config = dict(
    train_examples=97500,
    translate=0.06,
    questions_per_image=4,
    fusion_encoder_fused_qkv=False,
    fusion_encoder_bias='all',
    init='kaiming_normal',
    batch_size=64,
    warmup_steps=460,
)
Rows from block 6 of the image encoder of a small model that answers yes/no questions on an image's attributes, named by matrix and row number. Rows with one number belong to one channel. Each number is 50 + 15 x the weight over its row's rms, rounded and kept within 0 to 99. All counts start at 0.
After each channel's rows are labels from the 100 images, of 14976, where the channel reaches its highest value: "strongest on" is what is common among them; "colour at peak" is the nearest of a few named colours to the mean colour under the peak. Only what is clearly more common there than usual is listed. The data: scattered letters and digits in many colours. In brackets: how many of the 100.
# convs0: expand 5x5 conv (encoder.blocks.6.convs.0.weight, 256x64x5x5, each kernel summed), inputs 0-63
# convs1: project pointwise conv (encoder.blocks.6.convs.1.weight, 64x256x1x1, transposed), outputs 0-63

convs0.188:38 18 51 48 33 69 76 50 56 43 64 44 34 49 51 67 39 58 54 70 72 33 52 22 51 72 56 20 53 54 36 28 69 33 59 59 81 55 36 55 70 58 62 43 61 33 72 56 41 29 29 36 65 49 38 56 42 42 46 30 30 41 67 65
convs1.188:66 61 82 66 15 49 50 60 30 70 27 77 44 54 41 60 39 28 31 33 79 55 49 41 60 62 62 84 49 56 44 56 22 58 57 43 34 68 58 57 49 39 32 50 26 58 65 30 52 36 64 38 69 34 55 61 57 67 49 54 58 41 52 53
strongest on: orange (40)
colour at peak: brown (31)

convs0.4:63 70 51 61 59 56 56 45 52 83 65 57 50 38 43 42 49 51 72 38 64 55 45 15 47 53 49 79 78 56 53 27 51 53 24 46 66 48 50 33 28 20 44 59 51 89 57 45 55 52 30 37 39 52 68 62 48 63 54 39 62 32 85 46
convs1.4:50 44 53 38 37 20 34 68 52 19 48 46 40 54 46 42 52 84 35 43 62 50 61 54 40 32 52 41 35 40 68 64 61 76 52 08 30 51 46 62 65 44 35 56 67 59 43 43 22 40 38 58 67 30 27 68 65 52 32 59 42 77 59 42
strongest on: green (86); count: one (71)
colour at peak: grey (31)

convs0.134:44 33 78 45 69 49 47 34 48 68 53 79 63 57 44 64 53 40 53 67 61 36 59 27 44 43 40 31 43 50 44 31 63 53 68 58 47 64 47 47 67 59 69 28 21 28 39 49 31 45 39 20 49 35 13 47 52 45 41 14 54 29 51 31
convs1.134:38 48 51 64 40 54 33 56 50 38 39 49 42 70 41 39 48 80 29 66 72 77 57 37 17 51 42 37 43 36 72 43 47 68 47 44 66 41 38 60 92 58 49 56 37 28 68 44 68 70 67 51 38 47 74 75 46 25 47 57 69 42 67 57
strongest on: count: one (45); count: two (39)
colour at peak: brown (42); grey (29)

convs0.103:47 35 58 38 48 50 47 51 38 56 46 66 46 60 44 45 65 63 56 44 69 52 36 76 51 78 89 44 55 56 52 46 60 69 52 58 66 41 62 59 54 73 48 32 38 33 35 45 74 61 65 50 88 73 68 57 82 45 81 72 33 48 30 58
convs1.103:33 57 47 63 67 35 66 47 64 54 45 52 22 71 41 75 30 63 55 63 30 48 34 38 55 74 34 83 44 40 62 34 57 23 43 68 78 47 56 58 52 47 51 42 39 83 63 46 27 25 46 63 55 25 51 57 34 73 53 47 60 64 61 57
strongest on: count: one (79)
colour at peak: brown (28)

convs0.200:57 52 54 45 63 49 50 58 59 64 63 65 81 75 31 79 58 33 51 65 71 30 53 28 47 61 48 69 47 50 43 56 42 41 74 44 75 23 39 43 26 28 55 83 67 46 56 66 37 53 71 44 68 57 63 68 34 36 75 61 51 56 59 60
convs1.200:31 29 35 50 25 56 44 33 35 65 59 63 47 44 70 30 39 55 82 56 44 60 53 46 41 35 54 44 48 50 46 61 46 63 17 52 59 42 66 33 35 56 38 26 77 59 21 15 66 42 70 58 52 34 56 28 58 34 38 45 69 73 66 49
strongest on: blue (71); count: one (59)
colour at peak: pink (48)

convs0.221:59 44 35 54 60 32 25 65 47 84 78 51 60 41 80 42 53 38 56 72 68 77 64 51 54 43 32 48 59 52 58 29 26 65 15 35 50 30 47 51 46 43 72 38 50 69 56 72 51 55 51 36 35 76 48 53 66 64 51 40 69 48 67 38
convs1.221:39 36 51 24 53 42 58 57 53 88 69 61 55 45 41 77 66 77 50 31 60 46 32 32 66 47 72 42 47 44 53 69 45 25 66 59 51 63 56 26 60 46 49 79 29 56 74 58 38 30 32 68 65 64 42 67 30 62 45 61 38 65 55 64
strongest on: blue (51)
colour at peak: pink (43)

convs0.2:53 54 46 43 35 51 54 62 26 54 69 41 28 47 52 69 32 47 47 39 50 50 82 49 48 29 35 56 47 21 60 53 44 45 48 31 56 47 23 27 28 20 48 72 43 75 46 57 09 56 42 18 58 34 50 55 53 57 49 64 31 61 72 65
convs1.2:38 35 43 57 58 72 22 17 36 62 31 77 58 55 51 17 44 68 34 77 49 44 59 36 44 57 59 37 35 39 47 59 56 64 38 44 38 45 67 41 45 57 70 34 41 29 41 27 66 49 43 76 32 66 45 54 59 38 48 23 56 68 47 24
strongest on: count: two (41); count: one (40)
colour at peak: grey (31)

convs0.143:42 50 45 44 41 58 83 65 36 72 47 25 37 52 41 59 59 63 63 59 42 45 34 22 42 65 57 53 50 46 26 40 57 43 92 63 71 39 40 60 26 47 53 27 51 64 64 53 35 27 44 53 25 31 44 42 27 62 58 30 23 31 39 47
convs1.143:43 58 72 77 36 27 35 63 45 44 45 63 34 52 60 59 21 81 17 34 48 68 58 62 37 45 65 37 34 30 62 49 42 72 35 49 59 56 58 46 37 44 25 64 37 57 41 70 54 40 66 57 44 37 43 52 62 52 66 53 70 62 27 88
strongest on: count: one (47); count: two (37)
colour at peak: grey (25)

convs0.226:63 39 53 59 42 73 64 70 39 91 31 61 41 52 45 51 37 56 69 57 69 41 25 83 53 42 42 62 48 59 36 61 43 57 42 33 52 38 53 42 48 39 40 33 36 04 60 39 78 52 30 69 56 34 45 47 45 77 63 71 55 47 50 50
convs1.226:57 45 52 43 21 14 63 73 41 33 82 54 32 48 48 60 42 57 18 51 46 60 57 36 29 63 41 52 54 36 43 52 55 62 47 79 26 76 27 59 52 53 76 57 55 68 52 45 40 38 60 44 69 72 56 60 50 55 30 52 61 67 20 57
strongest on: count: one (57); purple (45)
colour at peak: pink (40)

convs0.129:38 28 36 42 65 44 23 63 37 54 52 68 48 41 64 56 24 68 36 39 52 54 62 42 68 40 81 45 37 50 52 16 55 74 21 42 36 43 64 49 45 45 39 22 35 47 37 27 37 68 33 37 51 53 61 56 54 70 63 73 56 73 46 74
convs1.129:72 54 40 70 36 73 55 66 72 57 46 57 44 60 51 44 87 41 63 44 34 42 26 54 33 63 50 31 49 35 65 61 62 16 57 51 81 51 26 38 59 60 61 43 54 50 42 68 66 38 66 65 37 65 53 43 54 47 29 08 47 34 51 42
strongest on: count: two (44)
colour at peak: grey (30); brown (30)

convs0.240:71 25 43 51 18 53 58 33 55 61 47 52 65 59 45 23 37 62 70 67 60 27 44 55 64 67 38 27 43 59 44 48 57 67 73 46 79 42 70 51 54 30 25 31 31 34 52 49 60 57 41 33 69 63 50 54 59 32 42 80 61 48 54 76
convs1.240:69 50 64 61 65 37 49 49 34 23 65 43 43 58 52 55 32 31 51 15 63 34 30 63 45 57 71 29 63 40 45 25 25 47 60 68 69 42 56 59 38 43 74 61 56 71 76 33 79 38 42 42 39 23 55 72 63 54 59 45 39 32 52 51
strongest on: red (86); count: one (84)
colour at peak: brown (28)

convs0.124:74 57 70 62 52 37 57 36 63 41 49 58 42 53 30 42 58 39 49 81 80 52 42 61 55 57 37 33 49 34 45 40 58 70 42 69 57 55 52 66 69 55 74 40 24 19 70 48 64 50 26 39 55 29 42 24 49 31 40 21 31 25 49 61
convs1.124:27 52 53 51 52 74 56 80 55 68 62 54 54 52 59 56 33 48 22 38 55 58 42 59 30 47 70 75 58 66 53 56 58 50 40 27 85 49 59 44 45 49 49 81 32 50 41 43 60 69 78 17 51 69 63 72 78 54 45 43 50 40 75 47
strongest on: count: one (57)
colour at peak: brown (31)

convs0.123:57 43 27 48 37 44 48 51 51 69 49 88 82 50 51 31 87 50 37 52 65 63 42 59 42 61 50 81 69 35 46 34 37 39 72 41 44 37 45 51 57 59 72 50 46 64 46 67 72 48 52 48 71 66 54 60 48 44 48 87 47 40 17 66
convs1.123:25 65 71 47 50 51 39 32 38 58 61 34 38 48 71 69 28 48 48 58 28 63 47 64 64 66 71 36 29 73 31 43 48 52 35 56 58 53 52 55 67 52 12 21 63 43 48 47 61 38 56 67 45 53 39 39 52 48 22 49 71 53 93 41
strongest on: red (82); count: one (68)
colour at peak: red (29)

convs0.180:48 49 46 48 56 57 45 62 36 94 66 44 38 52 60 36 28 73 57 43 43 46 50 25 40 56 76 58 46 53 44 79 57 58 58 19 42 48 78 43 66 51 62 36 52 54 69 35 70 79 81 63 44 62 64 76 64 57 38 61 45 50 63 69
convs1.180:36 56 91 68 61 54 73 45 61 36 60 53 34 63 50 52 52 56 55 73 52 57 60 42 58 51 41 30 65 39 90 23 69 31 55 58 51 48 44 41 77 56 46 70 65 40 65 75 48 43 27 60 28 50 63 80 46 35 32 35 55 42 59 42
strongest on: orange (48); count: two (45)
colour at peak: brown (59)

convs0.25:47 51 19 72 68 28 51 67 65 34 51 45 61 49 52 54 31 40 64 62 52 60 26 13 61 42 65 48 50 58 65 56 74 73 68 55 44 45 65 41 43 55 49 30 79 68 42 61 32 55 54 52 49 34 54 27 34 83 67 67 51 69 34 64
convs1.25:73 42 73 63 55 19 62 47 58 55 42 40 67 61 22 82 40 30 61 43 51 47 47 59 62 54 65 82 53 43 52 35 52 75 49 53 49 54 52 51 52 85 54 34 32 24 50 59 64 52 60 50 67 73 64 44 56 45 63 26 70 51 84 39
strongest on: teal (100)
colour at peak: green (29)

convs0.131:28 57 50 24 61 14 55 43 22 87 63 72 47 75 85 48 26 53 66 61 70 52 42 77 32 37 25 46 54 44 21 57 52 37 55 35 50 44 52 61 68 52 45 63 63 53 43 47 57 56 55 56 66 41 52 48 56 68 71 42 38 44 41 47
convs1.131:35 41 52 31 60 38 47 47 63 31 38 29 13 21 33 58 45 38 26 44 13 61 44 32 42 43 55 40 39 59 59 80 43 54 45 38 60 39 58 43 35 38 31 35 53 77 57 64 44 63 37 63 56 72 70 49 25 41 30 50 46 60 56 27
strongest on: count: one (78); purple (43)
colour at peak: pink (50)

convs0.31:45 44 34 45 30 70 47 55 51 56 75 68 33 57 54 66 72 69 34 52 54 48 58 32 54 18 58 59 44 48 60 70 25 51 52 27 74 47 59 46 51 50 80 28 44 63 29 41 71 64 80 45 55 70 64 59 55 63 38 33 77 49 49 20
convs1.31:62 70 60 57 60 70 44 71 56 28 44 69 59 68 54 55 51 84 58 57 42 49 39 33 26 37 53 47 62 31 45 41 55 54 38 81 53 53 37 38 78 45 73 59 46 43 49 36 51 68 46 66 51 56 54 89 51 25 39 25 72 30 60 74
strongest on: count: two (51); count: one (37)
colour at peak: brown (38); grey (34)

convs0.84:49 18 40 31 58 62 51 39 46 77 60 40 52 56 40 47 32 60 75 42 37 60 50 37 46 60 55 63 57 38 41 62 29 26 65 36 48 26 33 39 62 54 34 29 68 43 63 70 45 39 74 72 19 24 48 61 59 53 42 28 25 42 26 55
convs1.84:46 76 54 56 15 66 40 62 25 38 43 68 16 64 66 47 48 54 32 49 57 56 42 27 32 43 51 63 19 66 64 47 31 45 32 67 55 58 71 70 30 49 43 43 32 41 32 42 42 60 52 47 60 51 66 46 41 47 37 69 88 63 37 59
strongest on: orange (45); count: two (36)
colour at peak: brown (33)

convs0.100:46 50 59 53 53 45 32 47 49 39 33 42 47 34 34 46 17 50 60 71 72 69 53 51 43 50 70 44 73 22 28 43 40 29 33 36 55 36 19 30 39 54 42 21 41 30 31 56 60 63 51 52 66 63 51 28 55 72 62 53 39 52 19 74
convs1.100:35 34 51 48 42 57 70 44 53 48 71 57 55 67 62 44 72 39 56 34 33 24 46 50 38 61 28 35 64 51 62 60 58 44 85 39 33 66 38 41 60 41 64 55 68 50 10 35 45 57 53 64 44 63 24 50 64 83 38 72 61 68 55 22
strongest on: count: one (93)
colour at peak: grey (26)

convs0.70:37 59 40 42 65 64 57 69 50 41 25 17 63 20 47 44 69 40 55 71 36 68 59 39 57 59 45 19 34 64 59 49 53 68 54 51 23 61 30 43 52 49 47 56 32 50 51 52 48 36 59 49 46 39 26 50 46 54 43 47 84 76 27 12
convs1.70:55 26 51 60 49 50 75 57 41 39 74 74 61 52 46 54 43 52 07 54 33 55 42 45 49 54 53 73 61 18 25 69 33 48 46 21 71 22 59 51 59 37 58 35 78 35 59 38 53 59 44 53 60 73 56 60 46 65 56 57 45 56 50 82
strongest on: green (95); count: one (51)
colour at peak: green (33); grey (25)

convs0.51:43 37 55 43 81 64 51 57 63 71 50 44 50 59 42 43 71 54 31 64 88 56 66 35 40 44 40 42 51 57 74 68 75 50 09 47 27 35 61 71 62 48 72 36 72 22 54 66 38 61 48 50 63 61 55 54 74 36 48 48 38 55 52 31
convs1.51:51 61 40 71 46 58 44 77 68 46 39 56 49 45 43 52 36 56 55 40 57 58 76 46 58 59 53 71 51 56 43 49 45 61 43 52 50 38 57 82 62 84 72 61 46 54 35 28 54 78 58 15 29 22 73 54 48 37 47 24 56 30 80 68
strongest on: count: one (77); brown (44)
colour at peak: grey (34); brown (33)

convs0.19:39 53 53 58 74 46 64 58 26 51 46 60 32 46 41 35 55 51 59 50 54 56 60 60 49 60 24 57 32 62 57 67 64 37 52 81 44 63 10 32 35 33 23 63 24 50 74 49 41 68 31 46 36 21 21 43 41 67 65 38 61 42 41 65
convs1.19:43 54 54 55 29 53 26 54 65 52 72 56 19 48 52 85 43 52 30 28 45 42 67 56 62 38 39 47 33 33 37 26 22 47 58 17 61 58 61 59 57 70 54 48 57 70 24 35 57 50 54 41 58 38 44 40 77 39 69 73 61 72 58 40
strongest on: green (100); count: one (59)
colour at peak: green (37); grey (30)

convs0.99:55 45 49 53 82 49 55 51 36 42 43 38 35 56 87 30 71 60 38 52 49 62 62 74 51 55 40 62 48 49 10 66 35 47 50 33 41 53 65 31 48 40 37 64 51 74 33 31 31 31 31 51 53 40 63 69 36 47 72 58 23 51 26 72
convs1.99:77 46 59 68 41 42 80 72 43 71 52 32 41 18 26 72 45 28 51 38 84 32 48 50 49 39 47 53 36 31 47 46 47 35 44 54 61 32 44 43 60 49 18 20 49 65 36 68 61 34 47 42 47 41 50 52 52 35 32 61 63 58 75 38
strongest on: count: one (69); blue (64)
colour at peak: pink (45)

convs0.236:68 42 54 61 56 53 53 49 94 25 35 25 37 53 45 28 43 48 29 40 71 35 65 42 61 55 26 19 40 81 58 49 45 47 52 49 54 54 34 36 39 45 27 57 43 64 33 33 37 32 54 55 61 20 60 24 33 38 57 40 38 36 56 58
convs1.236:54 63 55 30 79 50 36 56 44 46 53 50 69 43 69 74 38 35 67 61 28 50 47 67 33 61 62 73 50 33 40 40 41 39 58 49 78 34 54 54 50 39 75 54 30 55 51 73 44 37 65 57 54 63 23 43 75 62 89 54 45 35 77 68
strongest on: red (92); count: one (69)
colour at peak: red (34)

convs0.222:35 68 58 69 53 53 35 81 63 49 53 64 45 46 61 83 50 43 31 51 56 55 66 72 68 16 65 78 65 36 70 32 47 52 44 68 65 41 45 49 31 56 32 24 76 50 43 43 72 68 59 48 30 47 48 44 43 70 71 36 65 62 47 44
convs1.222:41 54 38 49 47 55 36 46 23 61 42 48 41 59 42 48 59 46 47 49 57 46 68 39 15 57 40 31 35 45 51 40 55 35 40 75 53 36 26 31 40 60 79 82 76 64 75 64 65 50 46 53 46 37 55 63 28 72 12 31 37 32 65 41
strongest on: count: two (42)
colour at peak: brown (56); grey (32)

convs0.213:72 55 30 60 75 51 45 35 45 31 32 53 69 41 65 09 49 61 50 37 51 39 60 51 50 43 42 51 34 78 37 67 45 51 49 27 46 67 57 62 46 17 43 78 44 70 28 31 56 62 54 52 49 50 55 67 57 33 50 82 47 73 67 33
convs1.213:53 63 63 25 57 46 54 82 42 46 69 66 33 56 38 67 43 30 36 37 44 41 46 34 42 74 75 86 63 39 36 47 41 49 43 29 86 62 31 34 42 22 51 32 51 53 62 51 40 54 49 23 72 42 40 40 39 54 48 47 43 21 59 55
strongest on: green (97)
colour at peak: grey (27)

convs0.34:78 22 55 43 71 18 49 55 48 60 41 40 59 75 48 52 39 64 48 21 28 57 35 42 50 48 45 56 49 55 48 57 19 45 57 41 39 69 56 46 68 32 37 55 39 91 50 72 77 23 46 52 58 53 62 34 71 31 34 61 36 49 50 54
convs1.34:25 55 46 56 60 22 61 53 32 39 56 72 61 41 59 50 40 56 59 59 62 60 80 31 53 69 74 57 37 50 73 48 47 49 33 54 51 46 56 41 43 53 56 21 63 48 92 20 48 67 70 55 62 52 47 69 74 73 48 49 74 45 71 71
strongest on: red (99); count: one (59)
colour at peak: red (48)